Weights of a small image embedding model: 4.2M parameters, activation gelu.
Rows from block 2 of a small image embedding model, named by matrix and row number. Rows with one number within an expert belong to one neuron, the router's apart. Each number is 128 + 24 x the weight over its row's rms, rounded and kept within 0 to 255. All counts start at 0. Numbers have three digits each. After the name is the row's rms in percent of the matrix's.
Before each expert's rows are labels from the 100 images, of 14976, where the router gives the expert most weight on average: "strongest on" is what is common among them. Only what is clearly more common there than usual is listed. The data: views of escape-time and Newton fractals. In brackets: how many of the 100.
# router: router (model.blocks.2.mlp.router.weight, 8x128, trained with AdamW), inputs 0-127
# up: expert up (model.blocks.2.mlp.up, 8x128x128), inputs 0-127
# down: expert down (model.blocks.2.mlp.down, 8x128x128, transposed), outputs 0-127

# expert 7
strongest on: cool (100)
router.7 099:160150112129170120158132115113089144150118124119114103102133090120096146141106112108167089146128101116154131092116087137118165128140099074129114144113150109125158105094141169171145137119143152128114161122107178151157147119105165140129149118177140116179099106091074146147140152168158170121148147133151102142138127130105112148150126130140115150102108132092150138108137128154141180162131
up.2 037:111128131114139151106118108113117145155110145179129099095181143180119158119111072172120114142118150140117144171171146141078076149102144132146117113127114162102158170124129158129141126112123144106130141124160136112107100099150080123112094123115152095146122155168139132098160133072129123138140091143140129123117117102112113107172122123178146139095144096135138087171114120140139117121126
down.2 033:137157141146136156149149112127095075118139092082125167142110144123140131135082124101124112120157119123118130111142089110155085145140108162087168169124127102148140104099139106111124164124131119153150082111105149110144207151141117119122180118127101090103120127164149130139110119126153130169100118128151175116160148119103111160132130149144123134165143154133129152102106127157097169159116
up.3 022:113131136153124140160138118131132118128116133155156106150120159119166137160115150141138138151149145188139119158147108145169100103105110173091119132159193237107114134175147110116152125145138150116106082128168121112118151160123114127144122150122132136107125139156140129119138110127135112147089104151069145096107146129155152082124128130135122091128121115126115123130156134084141120113106
down.3 026:143138137107151112127148130132103084130115079164104192118118108073138129152134126117141090131107136120142147072169144151054131160153136111184112150115115178138144129088147109120083166131125133121163105126091102110159120127148127106135097113157161120116118117101092137140133116119119138114113109121186120138112127115119131108134132164097116174151154110132092131118135128113124125115170
up.4 100:119120138126076092103197128129156142089122114105161095147110134132125100115145167143125125156123191090119116173106143124143103146150151124131127097110083160098082118100152137138089152126098130124137093129109094124140132134119129125135124149111127131110121123115126117151135114100111133129085104119164118066099123146061071125084136127148118114133132127139113074150111119142119091126126
down.4 101:136136139090053116144101103145092139130122037135110105139136128120141137083126107128114141164114127153151140149121145111108131135140129119079130116114102161185128145135119123129142140131102109107110102120131128102175172129137095123125101126134128111139111089102147136157144107126144135160147127119056130104165118119119134132143121136157129186101147163139102128123085154176137157129144
up.5 111:123119110134144102109168098142124126087124103155141180153194121123144101159156112158127127143159127118138125183096138157122155111056126123092111126124157139131145129165111076131112120085125117139118141133113105117133141170119142142121070154126120116116128095129117133122113147038149128146128150107080130144126136132189133123134157146151152133141126146123115110117132143151116122146161
down.5 105:154116117106147112159169116119128122146072093132110120143118114135144134127145139147130159117070181154122117106102094109174071127096118046148133156138123133127148081099155170143117132137121106130113083128141134103161138137129119097126133129111153136121119138132149132196131148122135106123082123155124135066122146102121109124090142159153126115095139105129108139136150129159117130122092
up.6 150:117136149103107120112112124123135104120099135119132093142121158117128098146145149108138156176093135140116133126153137135097179134123137159140130129124163197192145162127121151131204174151103143105112116121094118116118188170138140121124105127130110185115130104133133122109137112078108158112134101130089116131133144115163128117073151160084147103132137135157103115131119153150134113122144
down.6 152:145142136105111117152143104118150110127102063123096206116137137126134141119143096199133125165108131136114130121113123076056130135118111140141123132125110082146130104127120124128084129112146102130132175121107122120138153129123108087166100125107132128144136091118127121188120136128135144142132114117105141205147165099162126152128151132111134114100156099124140162131121110140124138131176
up.7 149:117145154133115152093159127134124151121145142112171186160179134124147125098137096135122180130116096082144147194148135140151159137156130149114130127131109154102111139130124133140142107164153129139086162142090105159088218141134109155106117137125140160092111125125127124096132090108148112149146125143131128172142121129113123146103135150089105139149123113174160137107127130145141125112161
down.7 160:128155114087081100136103102120142114112154111169146182159114114143118112153151117092149124144097131150138125160080144123117158123055133057140129164109147130108133125112153164128099111112116126122169115120204109141130192125139150125124135130129132134164120110111128127100130117121129146144155122130162078082121130120114134124100143146109155131119162156119170124151118142101125140129115
up.8 020:119126117134116127118169127105131121155131185130161154115138123147155122166131131147109149096142196174155136129156096165113140125159125099137119099158162214132108144095141150129181141089155122112110138116144116119117078151125176143126113132120133142118142179109112123123093158120121150119130109169127155109137107117140140102088145122151137175123099107107152135152117130121169098120122
down.8 019:129121172121105135120085127146113104159128116158160124132130099142099185108119141114132087134098098122095106104165106105087156150102132161134089107142099112109131143129144078124152158135133131133131130108115150120139135115137071124137125142199107110096115109133147147122119119185126119125156110131097158065125156129121102153161116099114112150138112169141130073117168120151131138136166
up.9 106:136123155128132102157172138134140132112085123134123113130181137101112145103083169151122170130127133111118134155103155118099113139122139168136111171146133141156070128137156125130137117157134116133141139149211141163168181119161120122125136123137125076137121135139135135153128121131147124136089120118115152102083163163182155093124103129100115158135145099140088088169124108122143109127117
down.9 111:124125112177151106137123120096129137132124128103100126128107128161154145145128142136142109091120101197135099110096120111070102126123109115124144166127137143176124081133122060127071146119137102123124083133116139130153195144125113110147172126110121161137132107132119115171124128110131093136131129145161143141143135125174060123137151147150144110122173105117128126105124111082117136153118
up.10 157:137134149118167128112154116120140159116125113124099055151155101057159134143154123132117189129154132191122141150080134130154171129120134145125130139146156149132117130102122122125137146141130113149114150145209130126138168135134141128127127143142121158110129116138125126135126116129128102104132151128138136166102123132217073121090126160131135112115127104158121107146128116178114107131148
down.10 127:140128131094150130129142151157101159138102160140116131131141133171128137106137086161113124139091029133132108063145125111078065129167140101161120134131075072102151153131110108124120105145123113147114132122130123146120171137135113111153111135158104129163132156101094132141127143146148122116114121133109128153133126132115158093153123126128137122124122113139166181114122141074146125102138
up.11 120:124114108154166120130113125128124128109130104150136146100129155127110124100123178124110062134139168044137119138134147129064126133105117135138121122132153107181145092140110104130139116094094122134163128123068110127138104138129119128124080132087144110145131121158133122112107153084148132134126129121154143194133128127100173161180128118147123121126137144077138141143125125074125119144106
down.11 118:147075140121154127109170118137113125137089162110090071148143122148141132112128131140145151095079154133096131122111097091166120134147111120159104117127103109190172148123135111131139156176129149137115091144063145117142153150137118148145076144116124154115126100141139117143115125091144101133099106144133171147117135125166137155123138106149117118101133054150099126147145114113108121101125
up.12 083:142125129123109114118112115123110099070056156122154128162117119158129114107122115094154147165159130117126118111169114138091128165139142187133121144097147172149200141108117125124130153102143137132120111130127132114155125100160170144131101142113163112110124137169091128153107129061153137132100107104133141102129140129115187122140139113127120127130141136096104155137145169114115075155118
down.12 081:117091129111149140124145146143129157110119158109149116121125135120103125092138116117117117081096132122152147119123149141089080114156146152200148138182145099103117089168110094118165118123158088142108154099088091160114151118123136128096158116112109119123126131124114127080122166171116117165117166141128128062107105107065118130093120136129119118146158090141112134141125117148139150128127
up.13 114:137122145122132107118140119122132113140104136102113043122183147142142127095140128130107154145125158076109124180134164119115183158118140134159138125110111026151157130139135150130128116101115116151141094111161106138109097146155093112130096125102125118128131125125150129170136122111132146125150118112132123194140149130144083104130129095136141159125142150153104103129124164091115127127105
down.13 120:128141132117142138130099133124138154112125093152100150115115113128123128164114041125160158099144111173139118071130109113112192120134136069146099150127110169153178105123116097134118145115101144133123163138057154119114186144121143121109120121149088160136129123127106137170126134108137120117156132139107117155127128115171113102160128134135140127126112118110112176104142132088138139161130

# expert 1
strongest on: pastel (100)
router.1 094:144142094109158077097172101120124105097094117147107112153158121074108095134153139147155149155101149114088090164095122089139128149092131150118123114120172089181121145106125131119120130122100111121135147116134097144159157101120148117133133166139116113154091083164146093124135152117145116117092144125084142119094137119138139147114112155126142112106117129131136110174112130161109149170179
up.2 104:136082103184085134161152130132106073125145133164110117144154146155139134159117119128094135154156159183118124162147148134158082132149138107126104100145115147165097091144139127133135133172115148137129122150088168102120087097146130117120157115142139155114127162095148128165124129109101139150121104143147116138147133131109163125171131088185136112126123103116093087170115112124124105110099
down.2 112:131155106155136120179143112116131138164162074142128152112157134112099128126095133139106074154134070152157123160096156084150111117159116151103120124140118122161143104116144146117140098113162148099122165114084136110137098110105114115126215114147146135131137111127123133113144175142107141153127144122169119080102154111114140125167091154141131137135136186132136133106139131097141129120145
up.3 055:122105136131095143115089113141117142153139124119117090115125103194123111171145042120117132108167107154119117099119123153157107099107145117124114138147131101095104082076104105116115117083098135132113162114168128113108123098133150141137135150124128110109129120117106127121142119135123114135112131141109134059104128128125121103189139097160153086103124143121108136173165115085128111106158
down.3 059:129150122116188098168144118140155150142123111141185184106100144135151123138124163145143108085152124072132133111121173149166109139131145150127121096157144164140156147106133103110158069094102112144152180117131117152128124152098133104111183112135123105148149091130156146124119130149131082138060130127147108083127153136142147105128111160132142131129139125143145135099131119112136135136106
up.4 154:130131097168094091135086164126118081117121147151148155139120159123121127112110145126136168103085136199112107150109111103117094149123141133106125147135184122151097144135125133121093100117126118144149102115139121152154070120137131138125144134132112081153129059147129139097108147111136108125159124142159140130112119131103153114123115156125142117138139165129174174159089176129104127132182
down.4 147:116138122109161135107126132127132125136150160120130147130121135153157105158152134113096137095170131072108133149103143157130159142160135160125136090123132087142180143128126102113198128141127116135114153133077119124112195151105130156146070123151094148118141093145126129109137088157107112156106126113122186165139115126167136171127128106092116124136121097129072155140153116146107126109131
up.5 125:118129100120136141144141119133127092122137164094133156076108103121111102127139083093135072152092091105144129130147128142127136138140125117126139100122155034193205127089119138122126131137105121119104115111091147128110159121103145139123131125149116168137136076125100114137143122112133170119132136139103116135119118137154120173144120154107098142148128168106096152120135128134128183129127
down.5 121:140105131139142086136166107132120096130060095114104087141145136143127117134106144214125168075108183154116142145131090113149177131118145092136136147114157107157110126127150177129172124109120117133135147126139139125141151125104143113130091132160133132143124100140148141155137136079140152150120118122105153132107152177126134144067126123125116127123173081154117108132120156143116131113119
up.6 065:103136134121132127130159112130137114155116138092134255155126159122122139160141123168123147123105132141144114158115115128130155119169141113156136120125097190172157127123128141130126175107170148129133185101078106158115092145132118137133111140124149154107128136130123139096125157180151127144120147114095139106105147133098147151174128124160103131134126101155128140108149122136120118128129
down.6 062:134104158108088126085096093150109121113125084188139104146136165118115137126158127157120145121168149193139127122137117148114111136130113158137112124141127186108099144112124139144145115148119131124122103133085111120162113140123142138099094156139142143127110170135099146131147111147125111142136151129078131073165101143130109085143127146083102171138123094145127169131111132116128086165184
up.7 099:128099123138074109132136142128124120133102134159108113175194117102176137191136110130112128129124128164126112117140110145139114120121125061138085159154110173129122087109113089134126138137122171160120128132113109135140090126162139113133115135130130176126125103079123144151103133110148157109119139148181107096119095141159081087143173092154147127120137107131120118131127110123129084108144
down.7 094:144175117153177119119115119143122112094150117186127182148151125118125139128084097151143125150135106069125119121147138120156103133161109125092112167137121144118129140118123133133146097117101137123119180136167125105123074125136120129154177093126123116118133082157138136084139128203094101125085105147164127121144159124118158174140117113118101112121120125134171142162129136120126103120156
up.8 183:148112159139115108122087143116120159151095095130112169095186105128113140095091151150132200124090140126117118128039135098117125117151147104137121121123157131111076113143125141132109103141110131149135122122144159127138094173129126099097146131135095084141125120150163143109119147100145092127142127119057126091122134133125120142131114108143160149136141143148132115128106139065129123130149
down.8 208:117127148128136153127134132135124152123156170129127071123118121137152107149149105108101128099141157121148124138155182170127096140168141150163143126136157106189149155140106105125174101109104137128117138130100105130130232160121136147099064135153076106118128136112133125123136104090125151111131112137131155161141096129138137088092121118128134127152091131121151123139118166116124123126160
up.9 066:139126084144155127135101167116121120105168140140164077160110151107133134133131177083142104091131127118141137127148101169099093188117134131128119119136110164119112137138107102137118111165154172161146125125108138160140140126135161170131112125113146153111122140143122116111103147119145118112117104128222142154152098151142131140125122135113120113119155098120154184174110146093101141097098
down.9 069:123138146143138136120119156170106131137156084134141173133161142140088130146170099135123131161107111103142132148123122148189137116133130156102144100137144159139123145153086063138149175179118120132103093102138130134115127143118092103125149135101115132103123132115146114094094143142096159136097163106100125147122145113152185169136124166171146138126115150175140078103138112130135117151158
up.10 163:123134130094167117104150154129125156128114135107146060125098144116122135099128106159147080097103112175139147094140092135106156140142105129140154127105115135062175141143116150137174160131147105132096163123040128155105137113123149163124123131152124136133132135122101112090110129154170115112164123110146132109107112145086125142105122114099125148121126138148145161126136148178139162145115
down.10 171:134156117078086085174133137140120111115123108146134118160096137142132128139120160123139150130086111146113136158076139038171126143116125110088128124143144069115081105146142146131090125144130113124133146136139147126162167107127126078127164129157131126158123205123146141179137142132139119153069124132119108112129159141123133101091111135110125124130111132153108123117131125113127147139117
up.11 044:135099110126125155157138167137123119119136148089127172088150125131132149143080124056117109133126130090134141140145114168167137135164129148161132122162085124169111120094144097137114138138122154145077126143093140135092122091152135133131143129119131145095124162121112109129102097142131141164069124180140139083148091141169137091175114120162126131143100086122105140109127138162124147132127
down.11 040:128116110159120115133136130149138136114073092150079061139130119104162121149110129165126160128173109157117127104148125074105128120117123145155116163152123146077118114162102115128119107083120145118106179117117120125132114149114128110154172151125124115170130098136142145127117159117121125142169138143128142053114162126114148210159109102136127101142127133150134139136118127130160131096115
up.12 063:156107101138107108191114107135128118141110108110133025107133124123128128109120112143148128163106140132134119050148099099130118134168122138139130175130133136163131082092134145125091138115132123116156144134104135121142103137115106127118119124122111083125122124155115121160120119176174122162156126113112154146097146116121173178135128121149090111114152140096130138110162157154131155142097
down.12 059:113150114157146102129117132141136066112065086115154136132111128155151109135113092145150127133186107108118113130108103081151081115147130154121130134125170078116127110130142101129158164121144111107148144132065158122142147099130134108150172129133115120144117135107126142136136184120140127189074135117131103152094125141153136107179142101128133141121143090126108151109109161133096130148127
up.13 084:140092086145132137148083134118113123135134136161114203137146120117141155151117143129142116097140126111136137055140096162154100120134104106159110170142154118095142090169136112138163164139124133126139158150157146110117148135130165106142088110124113120148129164122125146155114149154156131111144131119100111085139140122176144152123147076163125126085131075120134115099155133117119166113089
down.13 077:121087138147153112134148130148127147138108089101164135146107118140164109123115085130117094156110096107137128132101162093113100144138133113090150120133107185096073097138123131108094091151132100119135133128071155109142103121121124153141150120112104160138114099102121136139135117171132118165097115121075114051109150167083143128147100130116107151133122151144108092109118138138130150141086

# expert 6
strongest on: warm (87)
router.6 108:122111162129118146121112091119121148161125160154153145121108089178144133166106097125131081126141113093128170113167111161131081117094117115124142102117069100088189151097142098135130122134137140119097122137113119096099105116143088120135139123086185122076132171152151137147114134151135130138126099148130123082099120098113100151144150135146148144103134108115132143118170119127109090122104
up.2 059:129116133173121142143124121125133110127153197129152165133145165115153126088147120101138124132061121115132116134233132114129120149140129101120141153127143081130172136107136145123114166153138141139156137120118097116111153151136120112134134120144129135139117110101111131130130096103114130112180126132156107151189139118040150142137132149159104130146143112111128152138112140099135155135098
down.2 063:124112107117128124112126161159135171146117157154144144131146089160168138106076118165125139080163112152135121132114102140124138114128129094092118150134113070124160110110122107120134116110159098123112099143136130143160154135130134160108094131179142127154129132118111145112132115101158089164119157103177140094119118161154180130149125126167145153156132070095131154083112098085143125125149
up.3 070:120141136130076113135091150135134133126132159117176091174097137115135127122098178131161165111134076199124113103113099101161098113175125170120127159123121133139066156119125150121082137188148102136129149127091107165141148084127149138138141129155107115121135147150139133103129125143128073116156129140128157100102102136132162103098119132135119136133114132162129151124126148128142144103121
down.3 064:136110124130038117125120116135157083127114113140158209146144145123110144144128157130131183104139104138136114161069136093166147141137119163116108118113133196112119115122143106130095120146150127132108192133137135116136138098135127149130142127139117102150130105093129131135117142119146119136133137111129129094131103121118210143138124104145078130139127176134115116146116088118145129135132
up.4 044:116100109098190138114118155117126165128126066107115037112121119134160123143125160111132152086099134133134142087096129138121156127142133128173132134136169067161119103125128161119169149125092124122137124120173131123123157123121138133129126130147103165120137170153111132125157111147127131122094138143059133187119111116152111090096119130132139108129123105160121145133147148109113141119127
down.4 050:125104152153130125141124085138133138127129119081096138135122120146146138153113129134137084121091159080148153135107104121156146135086109124140085117131127168108158138096147191109137127151134121138150145129135153115108148115101138101132082132115141133143126132158133138134146116178125160131155115123140156057129148093111141227151124145143128113116078181132162147123159124116129141141115
up.5 117:122129147098080113122202119119148123147119159088157079126162161132137113122149121116147122120150140124118122101190141112122179119121123126144124132116103163078107117174134169130145146160110116135132134133140107114116072155112165120114120139135104173141119127108140114107144108111124129084125129128097111135133130135090135067055144128116143135132128100149084082130115134170123136125117
down.5 128:129180137132153153128116139141128188128129074199128106127117126105102132155113153136134160088135120118136132134127094102138132124133117108146124100135130078061126090122134120139129086098129153123116135145148140128164102126125140120092147133170138186109141142129128132146117143102111095117109130142120125090140119126110115083176120156106105157144130116123139191117136160071106091144161
up.6 084:108157103146083162153102139120139092158149153116170089149112174110136129157116133067132142123138088127114115144123152131098076115135127114121133133124111158119179120058120125134111116154133155123112137134114128112138062149140133154105219110154124154117128165140145142132137148124123123153136115136178113072150129114155096147136141125102113116130126109137112093111122107122141115114122
down.6 088:156122121109173143146142129136136157126074143088139154111103118144109135056102163148171140143109164124115147157129101141193140097149144123109142148110155195159113137122142125139128106110139138134122081127137162123163165124105134156110088135154145163139138114129106125132141147112158149110092124151147142155123103134086114109141113119169111145116126091103095154116121136075122122130170
up.7 077:134120123182100091149114143121137083132124098119125126152089150142155132134102086142133155097147092173105099102138132100161070118156116151103102161137087119170107101108140140134081085138073126154145148153088135108147082094143161124136182129159115128143136123105138148151120129130134098096121129145136140154114102145104132150113136074147126132131125134107102157167130138114119113111108
down.7 066:119128147157109130106138109112134087101122127166147136136161146124117112117157174099080131133138103121125160170125153115065170161120149162097150090139189140151152143124112132120148060149143142133118086116102122113116158169122152135131176136118124135146127115120121136132138139120118107092151133122135119159142133105160176164111137108092139122152122168105109145161119093068148127148113
up.8 088:126112136169120110127133140143133120112109161114141183098150119131169099095111173117101094116127155062116121134131158118122177126159138140131110120160101116123034095156123145119116076117068130153148199125107118137121111145136122150124111135104114131105126144139132117145116129103139113110115112128088154162109124133094125137133120104141125124139121171144096100154120174114145104113128
down.8 072:135142134161149111113145109120113128108104097110122111122125137102091108137093111161122156109167103065139115112115136099094141120115137067155128108128165051143172098137101089136155129116125124124111156120100110136122027134122138143126162136147103122133144113141156124122128128100118122119165125122127168188124123093141179153115134127123118130112147123135121112121141126179120130147120
up.9 060:113125135128133136143121157115147140114148091137110045132112132118123136151136183126125156103191114134131129106150144140133188110148129110150124126160152142161080105114122134118184135125135134109133125140190120123143027113104108124118138111156097131129120175142136131126153132135128126176118131148168139150111124120138127107138123158127152097139127102141154106137147114167125125111082
down.9 052:136137125112188151130133121129147161133132116146110167114103124108130134143153125159131108110123148129153139095114105078163151108112125115126116096124093198079115098107143129153107142123169136106116182122096117105117166119121111157143145127148160168165140144141097139137134137176136092142133126117145109048121145109113139118179137135109133124125103167118111155115174091137145141143096
up.10 109:140120145118098158136128108129146151161126081086118115132117165114155150110107206145122133108184181150111118095132131105131165126201110165154140138138134123150118115128141138122098132132087121135144119141119132127128135158121100118138085137110105140109125189147140140132133109125132110134143155117149146162190145113196128088180122113121107119123122115152090121132130116112128101134157
down.10 125:121140106138127138152154115126124185141136053131104134124156145095065139138098120186119152135119137106155129098101140063093163125126122132156124155135130160183136106120131109135139179109152149093159128130123140151136093098127133137112122125142160113136135149117116117106117155146126119137150132129126122189098137112102179059155106147161130134114117145109165129142132136155143133119118
up.11 041:097158103119126151123086168125132117149160110139114055132101116156098113153117140149124183065130124121130119076171153128143111124140149077170123127103120135126108096172132109119118136147135105115135107134158145129114082130159109128114140101151138183122126153123137119113136114127112129145132153144135119166128130099134067089113130132119136111131130088156125135148165161139148127082077
down.11 042:149146124126197128146154115148121146127144116149096136117116095145143140117121089138139082119133156127203137108113100098148156107115113109064121115114090163136169146111146074122114137118176128129139134137081154142149161150100114132133115110121142127148118125146110142156119145186157103129112140109145127115129182120139131125179126160136136136137101173109102145094152108164151142127109
up.12 060:140146115085135104113142155121140100121126128096117091130129149124132082111157157113138173137111143093112139132115135091121170134106120143131146125116158169102128117141131197138137137139104143114130135119173142131109139168117163119135146148092115210132125094124115106135138102111117160108077120108061105126140150111146133149081131192097126130132145129159112142140122180141112148143137
down.12 070:113154104163150106135085110116114158127143149147132012104124096111127121134130119143144102132147127119157095117128130093116151123151128100131112145123143147203146117105119085112127154086103135112151093112143111114119083103110140104119144123097128114157139104128132130106112131160116149131141107131102103111115126127130096153151138130175135118105144206107162137132132157087134120123126
up.13 140:112124135124101169137085128128132130136149160123152051106084121142114138112143126076108098144134106100124141118151150137103079155079140111138145108125107105056191130111122131122133137144135154119126124108113145133126060113120115153129133122111158123126137137110120112135137133168120151140156100127166122194156132114072120148153116113140100156151138128114123162135125124123137143108073
down.13 137:131144118085150141145155124120108119135116168110161082124073113184162137099104107159146079137120090125113128108197126143126165118122126199106144105121117135170167139123147125127169148173142117146098160124136133126122202123134124181143131129125131119116126112100126133156127127149153149124082130127108129153103112096126105118137135130121114124132132094132099146122127130186128141132106

# expert 5
strongest on: earthy (100)
router.5 140:086132108125161113084149157152149135104120087116125119150171162136114088102167154132081149134125147106107108167115173161109159151118173139155152116155143139127099138158087132107167121103106108122156117094147099151107142131149100157103099138153094128152099121121119092099143115120114151140106107116102114153144144151119149091112107135101113117161135151154124090178095160103153134110138
up.2 120:142157147106168106119165114113136102110094132123099144159141160091165135138146068134133183138137133187122153127128109093123112140097112155127137150116185150148166103093156132142090101125131154101114115157167107120154142128121128138151119117135107157129134087138126141167133102118157126166086114119118123136150149145189088107126140166111109145118148110124096150110178114125121098147139
down.2 112:141119118155175104126179106137126134100114142161093143123119135129126101135142070134143116128144114123106101062157099131121028118179147091119122142125096196104172076119123111144085129121136155126123163131067143136148127138131138119156145131118136148126116112133113108144124173140123119099108129134126131123110119113139155114132137094122118142114129104149129179134142122116119130134095
up.3 059:093127112147149138104138167124158126070159111140100109160142191123126141148111141148135182118190149194118101143119144100100145102133124112115124127136150100148140115161133120119110115131136117086131139131113122140150166140107128138132134104141064139131129103138123133093119131117098117158106139114138121129144154129187132093194122128055122118154135128119129143183128134142138101130138
down.3 057:126112142099102137121146138112132148099159090122139102116117125105138147088120058133136115117160164149121148169143145117134081127184128112103138119120068167097142126098147181126127104149127138128127094139100137128121164122131135130119091117087156146115121221109124120128117101107143144116143136129170128106150136127102082136120126083118142157116141111122125150124129084088132106112096
up.4 192:122106129135123157106104138128124129144141105115148144097139164156108141106129115193118184127128119112127117160154142129121071114135140173137135124126145082144155145172115145132164126132120102122102065123147132114111230145128120125115083125118121129129127167147131129095139114122126130132168137125104132167150105102153154176116117109134135124140138125124144157153118173061117149122142
down.4 174:107098139140131140124129133135112147127139140116172082123128169146141123108120129091102134108117133136146132136131180145065091124168138129139121157134105053093158111115103127123110064144129126128098113128147103117121230142135144157100113134087113111123132128127145123106115124079121113110116118149158135168113108123118186132114108077133122129134117106123121144148122111107114127106095
up.5 095:121155149110099128120122149133141159134125132111130085129191108125091118123097117122133185093156094148125120096076118136135129118158129116126128136106155109101173141135144144134077126128168111143133127122173130127132118124121125135115157134213097123127134157151123147129160101115130129140137143105116126097129135170105118095087115122084117182128121162137136126106134117053111129132179
down.5 094:120162141139132109170143134093146108135160144142140173143122161164113124144093116120164118151125075127105117172174127116193085116138122167083155152114102157088130145098133132127135138146119145116089120140101140134142154099136119130106172127184100116135141156130146126107129142134162149141150123165166094127113131087120139106110135175110071109126111177132138155146130117129121109138110
up.6 044:131120123181149111143069183132099141100131108131123159137172128093169127117100139131111205120107133136148110104146103148140152164172125104116128136137158086129123132169157140126132140127119150154117122132119135138148125163130102124136166121141065134144128093110122143095108140142144121127148141101138131129177140144196113121148136115148147140119138132134157119092083160098138164126172
down.6 043:131115139114056148116123120119150112122159117117152138146139132170117146118099068092139158125184123089095130154154145111129106139135115135078108117102101107095144169089148152118096104180137110162126088129150138126124178119112123125147121132094165105099128171132112126114116113107128127092120135143195107140127138103117143175150133102095160119136124129144140150163145093124119129140127
up.7 065:136142169146186128127097134125116177111139197140115134093128098126137133109122155115126116071143140113137123131145122134142174125097121144097126124157158136132073136134140095105140122143141143160093147134213129121110133125128150148141115133108147126101137116138111115154110130090112099039108130132091147161151142140119125115120127155139136120118105105133136135145112107193095113134143
down.7 063:136110132121108121091129110101133121115140132112120135145146137149099106114106173163115135148109083101101102115152088135108101158120134172152125149108109099115108117168126132134115216129091119154127120130146168157117061119133149125170151142111125127107139152153121126102126138144118113123128129129060115183101134108139116168147163113151124100116156154128135148153120129059106146128153
up.8 061:143122088107150137139135126109117148137129076158130085127116098135145132153156148175094126117119159085125136122083154145170101150109121104144123136155144082130130124155132118141144133128110147121130128133228132109136176135111122118127093139100126113133141138113148124156128128172142133114062112131131133155123104121083103114089129178151157109102107088147125106127140115166100152102112
down.8 058:114170130120141115122125102086113151164148142141085091091174078130149134107122129130101127106073134127142112125131074110097126122108128115107115159149148022112130122127131132118107133092103125118131107126179125113093134144121131102140136113150154122118117099130117133136118146164128151126174125142098127144133117143163080122146141110162164130098118163132189110119124125141108120140164
up.9 095:133144185115107149160095099116108121103146197117149081117042101145155131165128118105142136143141086150128135134148098134140123114191123153097111133128113150121121134102144156141111139169126162128110133144133149122133122116122160111144142113126133166116132104140120117145150099124106124091144102158139124100112106097207135133101131127143144126101127127133105151108138138113120129118059
down.9 086:126079117105104158122135131144109146126127086098138169117175144151137124125112172145136132094104118127163109174118103211101087121139130083151119120124142137128102105148121130134145162155137135117102140151067172100111108137125160158118128132136078134130122177126111131114129133132133131119129114126074139059143120145137126149115116086089106118134100117130131119133120137084130171127151
up.10 067:128125110137097180160108135145135122143169142110151097122091125124147127124151131083126144146144122100123142122113123107166106159153098132139128119155104088104185109156136119105103119184104144112102163130187149090104124132110124125157168112074122152083134147143125118116124108170129137106077133134083138111140137110180137185119136154156113137127122124136136144133156079156115121120110
down.10 068:144084125155135152105132135123113149159135109115131185139146108158138144121108163087101121131173122140119136139125123243140157127132124155103133102146095122101091121147138078111164144145166125144120125126126154151135040122127121147109134119144164094121131137118141147146129124159127120112133153121129147136134118141116079059128119097158141147148107116119115127104132110124122130131134
up.11 113:113138157137165118148138147122136113087148105139124164143078188114158134137129061095128144163186143164135133134150170099067166119150123114085129137142130149129094094122158137144075103122105173110127110160147123136151114152122130143144128111128106158140146126131141149099140114143152118190115104130126128144181145159161131091138119117108129121130128121086097136104136127124140109123125
down.11 103:134120141098107147139170114132126117118130115129118143115074155104115147107142069194143126124137160132112130153141135166110083115166128076138112155122082169116169118073125156129110091161131142123094087144120144109123119151139129102127099122132150146117127150107139122122152121088136113107138106143178125131143120121123180141114145124122110109116136039141128174131128098120128121115099
up.12 068:120133133107151137113132101132136116105155095145141082128166206116126126137145121117136107115195116205152119177095150119127182105106132108112138110126153108120157133116107118122096114100156114124101141131140113113125135135113104118114126132148106159120129124140120124100126112060136109162115169131126124169146140110165148124188148135122124106158132072134110106121141091132110140168128
down.12 065:147129148128144146105150141142134157101139092152166131105094123095106138107106029114130124101153126183104140142152140104118091125145147106132114122151088179141135148124105135147153113103130131134106107135120142099143139123130144143106046129149113111110135151108137116103100116095134146097141110122119120126139124156094060108161102068128124145145124123131128165141129124113113152138093
up.13 093:124125121135101151135136123119151118096166172133125178136125116093127132147157141075124172130153200098123147141121141156094108170109131117153129142122124118187167149102143081116110122157129117117159099123133129139114044112141137122148128122079133137122127115112112106119110101125109148137111119090190116145130131158162129117140111140101103154137128092125127111136106065140109114129121
down.13 088:136142122105105101151128118134126142136112123104156137109100126138161147129138089123151125124156092133126149131122134097182112110136116114098127113103134208168158134104134099138141137121100127109108072131083148110159075111154110116154162111127134123136120152101110124130107119105130139122142122106149106071122113168152117083157143106159170167105165065123096134115121136094121121132081